Weights of a small self-supervised image encoder: norm layernorm, patch size [4, 4].
Rows from block 3 of a small self-supervised image encoder, named by matrix and row number. Rows with one number belong to one neuron. Each number is 128 + 24 x the weight over its row's rms, rounded and kept within 0 to 255. All counts start at 0. Numbers have three digits each.
After each neuron's rows are labels from the 100 images, of 14976, where the neuron reaches its highest value: "strongest on" is what is common among them. Only what is clearly more common there than usual is listed. The data: rendered rooms with furniture.
# fc1: MLP up (model.blocks.3.mlp.fc1.weight, 3072x512), inputs 315-349
# fc2: MLP down (model.blocks.3.mlp.fc2.weight, 512x3072, transposed), outputs 315-349

fc1.736:128080128128094128128128128128128128184128128128128128128128152176128128128128182128128172128128079128128
fc2.736:128187089128128128128128092128128175105128128128128106128145128158128128182128086128128049128128159128128
strongest on: sofa; largest object: sofa; white walls

fc1.470:128128128128128170128099128128128086128128175128128128128128128128128128128128128128128172128128128095164
fc2.470:128159128128085128128175105128128128170128102128086143078105128077128079128154173128128156128162143128128
strongest on: red walls

fc1.279:128128128128128182175085128161128128128128128069128101161091174128174128128128159097128128128128128096095
fc2.279:128128128128128128089128128128128128128128128128183128194128128173128128163093066128193128128072128128128
strongest on: green walls; teal walls

fc1.391:128088171128128155128084128128128128164169063088128153128128166094128128128128128128128128128162128128128
fc2.391:128128080128128073128183088128175189097128128154128071128173099155128128158089128089128128169095128128128
strongest on: count: four

fc1.585:073128156128161128128073084128094128161182128106128100128128128128161180128128168075128128128085128155128
fc2.585:128128128128128086128163128128175128161128087174128128128128083148069128128107180128128128171085128128128
strongest on: green walls; teal walls

fc1.558:128128128173128128128128128128092128128128128128128128128160128163128128128163128128128128128101098097155
fc2.558:174167128128070128128128128128128128186128128128095128081064128081128069128128128128128128128191144128128
strongest on: purple walls; blue walls

fc1.705:128096128105128167128128128158128128128128173128128171128128128098128128049070128128177176161195058098128
fc2.705:128128071128128128128128175090128128099073128128128070128157079128079180128128128128105100128092128106099
strongest on: grey walls

fc1.304:128159128128128158128081154171077128179128128128128128128189128128128177128128128128128128128167128128173
fc2.304:177128128173084128051128128128128128128161128152128128128128128073128103128087128128128161128163128128059
strongest on: arch; pink walls; largest object: arch

fc1.246:128084094128128128128128128128128128128078128094128128163128128128128188164128128157128093128128128128128
fc2.246:150128128128128154128128128128106163093128128128128082154128128169128140168128128128128080128128128128102
strongest on: white walls

fc1.376:128128179157128128101088128067128128128128100071128099128128176128128128161128128172152128101128128128167
fc2.376:128128128084154128128128067128168128128128128165128128128128104128128128128128165128128128184094128128160
strongest on: green walls

fc1.471:128128176194128128128128128171128093228128128054128128128128128128128128128128146128128128128128128128128
fc2.471:167128128128128103128175085128128128128128128128190078128128128128128128177063128094128128128128128128128
strongest on: purple walls

fc1.662:092128128128128179100128168128128128190156162100128128169103174047128128128128163128128128128128128128057
fc2.662:128128128128128085128155074128166198105128128149128090128168128169164128154088128089128128128103128128158
strongest on: count: four; sofa; teal walls

fc1.549:128128128128128128128078128128128128128128128075128128128128177102128128128128170096128162128173128128160
fc2.549:079089128128185128128176154128128128093128128128181076213128128164128128128128128128182128128048128178128
strongest on: teal walls

fc1.455:128128128128163128128128128128072128169128128079170128128168164128128128128128128128128187128175128128128
fc2.455:089128128128128128098128184128128180103128128153128102128128128128128128128128128128128091128128087128128
strongest on: count: zero; white walls

fc1.519:128128128128128128128060128128128128128157128084128087177128128050128128198155169075128128128184166128128
fc2.519:072101100184128128093128128128128157087128173128128089128173128191128128128128078128176128128048128170128
strongest on: green walls

fc1.710:128128090156128128128128162128083128186128128083128128128128211128128128128128159072128065128128128128128
fc2.710:128128128128128103128182128128176128128128103128128128128128128128162128128055128128128128168128171128128
strongest on: sofa; count: four; largest object: sofa; green walls

fc1.353:128090128128128160128128128128128128165128128101128128128128128161128097128098084095159128167087128084128
fc2.353:128128163128128128159128146128140154128128128128128075172174128128128173170081128128128128100128128128128
strongest on: orange walls

fc1.689:128062128128128173128092168128128128167128066072128128128091128085128128128128171128128128128128128128128
fc2.689:128128128068128128186128128128170128128093128128128128128160128178189128128128128128128058128128128128177
strongest on: count: four; purple walls

fc1.406:128087128128128167085128128156128128128096128086128172179094128128128128128082128128152128128154128128128
fc2.406:128128128128128128102128087128089128100128128128128128128128128160128128194128054099128085128098128128128
strongest on: green walls; white walls; teal walls

fc1.150:128128128100092128091128128128128128189128128167128128151128185098128128070128128128104128128128080092177
fc2.150:128128088154128128128128128082128179105128128128128099128128090128101170151095081128128094128128128084095
strongest on: grey walls

fc1.644:128128128161128128128128128128128086128128128088128163128128128128128084128174161128172128072128090171173
fc2.644:128148128128085128156168095165128101128128128152128128128128128128128076128128128128128164128155128128128
strongest on: black walls; purple walls

fc1.392:128102128193128128128128128128173128156128128178128128128128171128128128159128172128091128128128094128128
fc2.392:128128096128128128128174089097128128128128128128128128128128128155128128128128128128128093234082128128128
strongest on: green walls

fc1.436:173094128128128128104128128128084128128128169128160128166128173071128128128128128128161099096128128128128
fc2.436:106128128128128128104085174128128169116159128143128128128128128128128128128128128128128108128128087128128
strongest on: white walls

fc1.88:128128161128128128128128128128128128128128159128128128128128159128187175128128128128094128074128128128201
fc2.88:128128158128093091128176105128128128128172128162128157128128128128128079128088128128128128128128128128128
strongest on: green walls; count: four

fc1.577:181067128099128128128128128128164128170128128100128128161083184128169128128128128128128128084128128169170
fc2.577:128128128128128128082128128128128128090172128128164082128128084128128128155081128128128128128068172128128
strongest on: pink walls

fc1.236:169128128128128128092128128128128128128128128128128128177083128128128128128128128128128128128128128128128
fc2.236:128128128128128128128128072128071128073128128128128128128128128128128128128128128077128128128128128128128
strongest on: red walls; orange walls

fc1.70:128128128128128076128128128128128128174128128128128128128080158083128128128128128128168128128128093128128
fc2.70:128173073128128128164128128128128170087128128128128057128128128164128128128128128128128041128128177128128
strongest on: sofa; white walls

fc1.380:183128157174128128128104128128128128177128128128164128224128174128128128164128043128128178128154164128128
fc2.380:076128128162128128097128181128128174099157128158128105128128128128128128128128128128128105128103078128128
strongest on: count: zero; teal walls

fc1.50:164098128128128154128128128170128128128128128128128160128128154077128177128128180128128128075128128128128
fc2.50:128128128128128128128128128097128128128128128128128098128128093128084128128128128128128128171085183128128
strongest on: grey walls; white walls; green walls

fc1.182:128128128128128128128128128128102128157076128128128128128128128128084128128128128128128162128128178128128
fc2.182:142172128173070128128128128128128171128182128128128128128128162100128105128128128105128128109171128128112
strongest on: purple walls

fc1.520:128128128167128128170082160128128128128128128128198128128083128128128161128201175128128170128083076128128
fc2.520:086128080128128128128128128106128128128128128094101128067128128128128128071165128128128098128128128128128
strongest on: red walls; orange walls

fc1.10:128128128168128128101128128157128128128128128059128161161128179076161191064128164072128128128164128128205
fc2.10:149128128128082128128180128128128128157156128128128128073128128097128083128128128128128155128171153128128
strongest on: purple walls

fc1.284:128128128128128166163128194128075171188086128128164128128128160128128076128128128128128128164128100128128
fc2.284:128128128128128128128128128128128152090128128128128087170184128161128179176093070128128083128128162128128
strongest on: white walls; yellow walls

fc1.58:128128128128128128128081128169087099128128128128167174128128128128099077128128167128128128128180128128185
fc2.58:094167128128128079128128078128128128128128128128128128072128071128128128128128128128128128195128128128091
strongest on: red walls

fc1.463:128128128128128086128128163128128128128128128103128128128128128128128128128128161128100165102128128128128
fc2.463:128128128128080128128128128177086157128174128128128128128128128128128128180128043076128128128128128128128
strongest on: table; white walls

fc1.461:128128093128128128128104128128128078128160128128128128128148155128128159128170128102128172128128052128128
fc2.461:128128128079128098173128097128183128128102085103074156128128128152169128128128151155084093197128128128158
strongest on: white walls

fc1.673:128128128128100128164086128128128128128128128128128128156066179096128128128128128128128176128128128095180
fc2.673:128128128128112128077142160128097152128128128091128107078128103128104103128128086128128128103128156128072
strongest on: purple walls

fc1.653:128056128128171178128128128128128128128128128094128154128102156128128128066174163055128165128128128128162
fc2.653:128156128128128128128113097128095128128128128145128128128128128128087128128177128128128128128128172168128
strongest on: blue walls

fc1.527:128128169128128128128128156181128128128128128128128173128128128096089128128128128128128128128168178156128
fc2.527:128159128128128099151158078128167183083148128156128091128185128128128128184128128087128128128103128128128
strongest on: count: four; grey walls

fc1.152:128128128160128128128180128128185065165128097090166128128128128064173089070128209162128128128162128128128
fc2.152:128128128128128128128128128128207128128128128162128128128128128128128128163083128128128128128128163128128
strongest on: pink walls

fc1.11:128128128128128128074175195128128128128128128128166128169128166128128165096128099095128167128128202128177
fc2.11:154128128174055128090128128083128128157164128128128128078102160081128104128128128128128179128178128128128
strongest on: purple walls

fc1.423:088128128128128174128128128128099128128186128128128128128128160192128128128128128157128128128128179173192
fc2.423:128169128164076128128128128128128128128128085128128128096128160095128065128160128128128128128191128172128
strongest on: purple walls

fc1.4:128128128174090128090128128128128128155128128128097128095128176128128128128128128128164169128128128128128
fc2.4:128174061128128128128128128128064128128088128128128095128128128128080128128184128128128081128128170161086
strongest on: white walls

fc1.106:128074128196128162128128161128128099128128157128159088074128128092128128128128128128128128128088086078095
fc2.106:128128128081148128145128128105169128128128128115099128128169128202168183157094095128128086153096128128165
strongest on: yellow walls

fc1.79:182128128128128159128128163128128128234128128128128128178128090128128091165128128128128128128128066055128
fc2.79:128128128128128078128162174128187128128089128128128095128160128128128172128128128128128183128128098056128
strongest on: grey walls

fc1.538:128128171128128128128128128178128128128058128090128089205092128087128128128128128128128128128191128128062
fc2.538:080103128182128128076154128128128128077128173128156093128169106187128128128128070128165128128046128128128
strongest on: green walls; teal walls

fc1.462:128128169128175164128128128128128128128184128128128128128128164128128193128128128068101161128128128128128
fc2.462:128128128128128112128128103128128128128128128148128148128128128148078128067128128128128128175101151153143
strongest on: green walls; black walls

fc1.442:128128128128128090128128128128128128168128128078128128128128128101128128128128169128128128073094079128128
fc2.442:128128128128128128128128078128160161128128128128128128128128128163176153175060060128128092153128156097128
strongest on: white walls

fc1.378:128158128163128128128090128128128128175128128128181128128128128128128128128164072128128128157168128159128
fc2.378:128128128128128128128128084159128159128128128128149128128128128168197128169108128083155128158128128128128
strongest on: count: four; white walls

fc1.403:128128163128128128128070154128056087128128128128128128128128174128128168128128128128076128086128175128128
fc2.403:128128128128128128076128128128128128128177128166128128128128082081128128128128171128128128128170095128128
strongest on: count: four; sofa

fc1.92:128128186128128100128128128128085128128128128128128082163128128128128166098128128128128128128170128207128
fc2.92:128128128128128128151128200128128128128128128128128083128128128128128128128070128128128055128128128128128
strongest on: blue walls

fc1.450:128128128128128128128074128128128128198128128128128128128128176162128128095092164128162128128169082083128
fc2.450:128166086128128128128128163077128158128128128095128089128128105128083128128128128128128099128128165128080
strongest on: arch

fc1.711:128104103081128076073128128128128128128128128128167128192164128128179160128094068128089128128128128101172
fc2.711:128128095148128128128128183090128128128093094128128128097128128128077154128128128158093128107128128094096
strongest on: white walls

fc1.147:170063128096128128128088128128128128101128128128174128181128128128165128128128128128128128128128128159069
fc2.147:088106128128128088091169128128152128101128128128128090128161096191112128128128128128128128159052128177128
strongest on: teal walls; green walls

fc1.384:128128128157128128128128164128128074175128128171128094128128200103128128102128128079168180128128128128128
fc2.384:128180098128128100128166091097128182128128128154128093128128128147128128147099128128128076181101168128128
strongest on: arch

fc1.400:128128128162168128128128128128101128128128091081128128128128155128128128128178128128128128094128179128179
fc2.400:128128128128090128128186128128128128128128128156128128128128128128072102128128168128072162128128105128128
strongest on: purple walls; blue walls

fc1.430:128128128094128162128078128091128080128100128128156128128168178128128157128160128082128128128128104104128
fc2.430:128128128128097128128128128082128128181128128128128163092037128076088078128128128128128128128160128128128
strongest on: arch

fc1.754:128128128128100128104128160128128154166128128073128155152083158128128084128128128128128109128128128099096
fc2.754:128180108128128128128101128128105128099128128128128107128128128128128128186128083128128062128156150128100
strongest on: white walls

fc1.411:128128128169128128128128128128128092192128128128168095128128196128128128128128128128128128128128128128128
fc2.411:128128128128128128128128071128128128128128128128128128128128128173180128197065066128128071128083181128128
strongest on: sofa; yellow walls; largest object: sofa

fc1.264:128128128128128171128128128128128091160093128095128128167128165128128128128128128128128128128128083128128
fc2.264:128128128107128128143128128070170128128128128128075128128128128128128128128128156128091128187128128128128
strongest on: sofa; yellow walls

fc1.146:086091128128128087128096128128128094128128128128164128128128128128128128128128128128090197128128128128164
fc2.146:154161158128089092128128091128128167128219128167128128128128128101128128128059128128128128128128128077128
strongest on: purple walls; blue walls

fc1.626:093128097168128161128128128128128128128128128128177128128159128128128174082188159128128128166128166099169
fc2.626:170169128128063128128128128128128128128128106128128128128128128111128072128128128128128169100191128128093
strongest on: purple walls; count: zero

fc1.281:053078128163181184128091128128097128128097128128128128128128167096128128078167128128128128128128128128128
fc2.281:128128128077174128128128070128168128128128128128128128128128128175128128128128128128128094169091128128177
strongest on: green walls

fc1.441:128128128128128092128188100166128068128171065128128157173172171128151128128128128128128128161128128158128
fc2.441:128128090128106128154148128128128128128093128128128103128142128128128128056182128115128128083128128171128
strongest on: black walls

fc1.627:128128094128128128128128128128128128128089128128128128128062165128128181128165128128128128128128041128180
fc2.627:096128128112156109191150128094148128128098103080055128095167128170128147099128128155128072128128128128167
strongest on: orange walls

fc1.493:128128128128158163128071128078128128128160128128128128128128128162095187128128128070128128159128128128128
fc2.493:128128128107128083128160080128175128128128128128128128128062128128128128128128128128128128178091128128128
strongest on: green walls; yellow walls

fc1.7:128088154077128128128166097128128128128128097128128162128128128093128128055128128128128165128128079128128
fc2.7:146128092128128128128128172093128167095128128128141076128157081128090168154107128128128108093096128128109
strongest on: grey walls

fc1.151:128076128189128128128100128128088128175128128128101128128128177128128128128128128128128159128167128128128
fc2.151:173185128093128104128128075109161171128128128128128128128128128157128128164093087128128070128128162128128
strongest on: sofa

fc1.572:128128181162128128128128128128079128128163128157128128128128155128101128128128128128128128128128085128128
fc2.572:128128128091128128182200128128197128128072128128090128128128128163145164128128183128128128193128128128180
strongest on: yellow walls

fc1.145:128128128128189128128128128128128128176128128098095128128128128128128128128185179128074128128128092128128
fc2.145:128128128128097128128169128185128128128128105153128128128128128128128128128098128081128152128128128128128
strongest on: blue walls; purple walls

fc1.310:063128128128157128128128185128128128128128128080128128128128128128128128128168128128128128128128128128128
fc2.310:128170128128089128128128128128128128128128128128128128091128128088128066128128128128128128128185128160128
strongest on: purple walls; red walls

fc1.312:182128097128165128184128100150128128154128128099170128189128128128128128128128128128072128128128128128128
fc2.312:069128128172128128104128128128128174128159128160128128083128106162128128128128085128128128168097128128128
strongest on: green walls; teal walls

fc1.154:128128128197128128128098158128128128176128128128177128128156128128128128128193093128128191128128173157128
fc2.154:128157128128087128128128128167158139128128088181128128146128128098128128128128154128128128128170077128128
strongest on: blue walls; purple walls

fc1.268:166099128128128156128128128179128128154128155128128161128128128128128128128086128128128128128128070128128
fc2.268:128179089128128128128128128128128128115128128065164128128128128128128128128128128128128079086128173128128
strongest on: sofa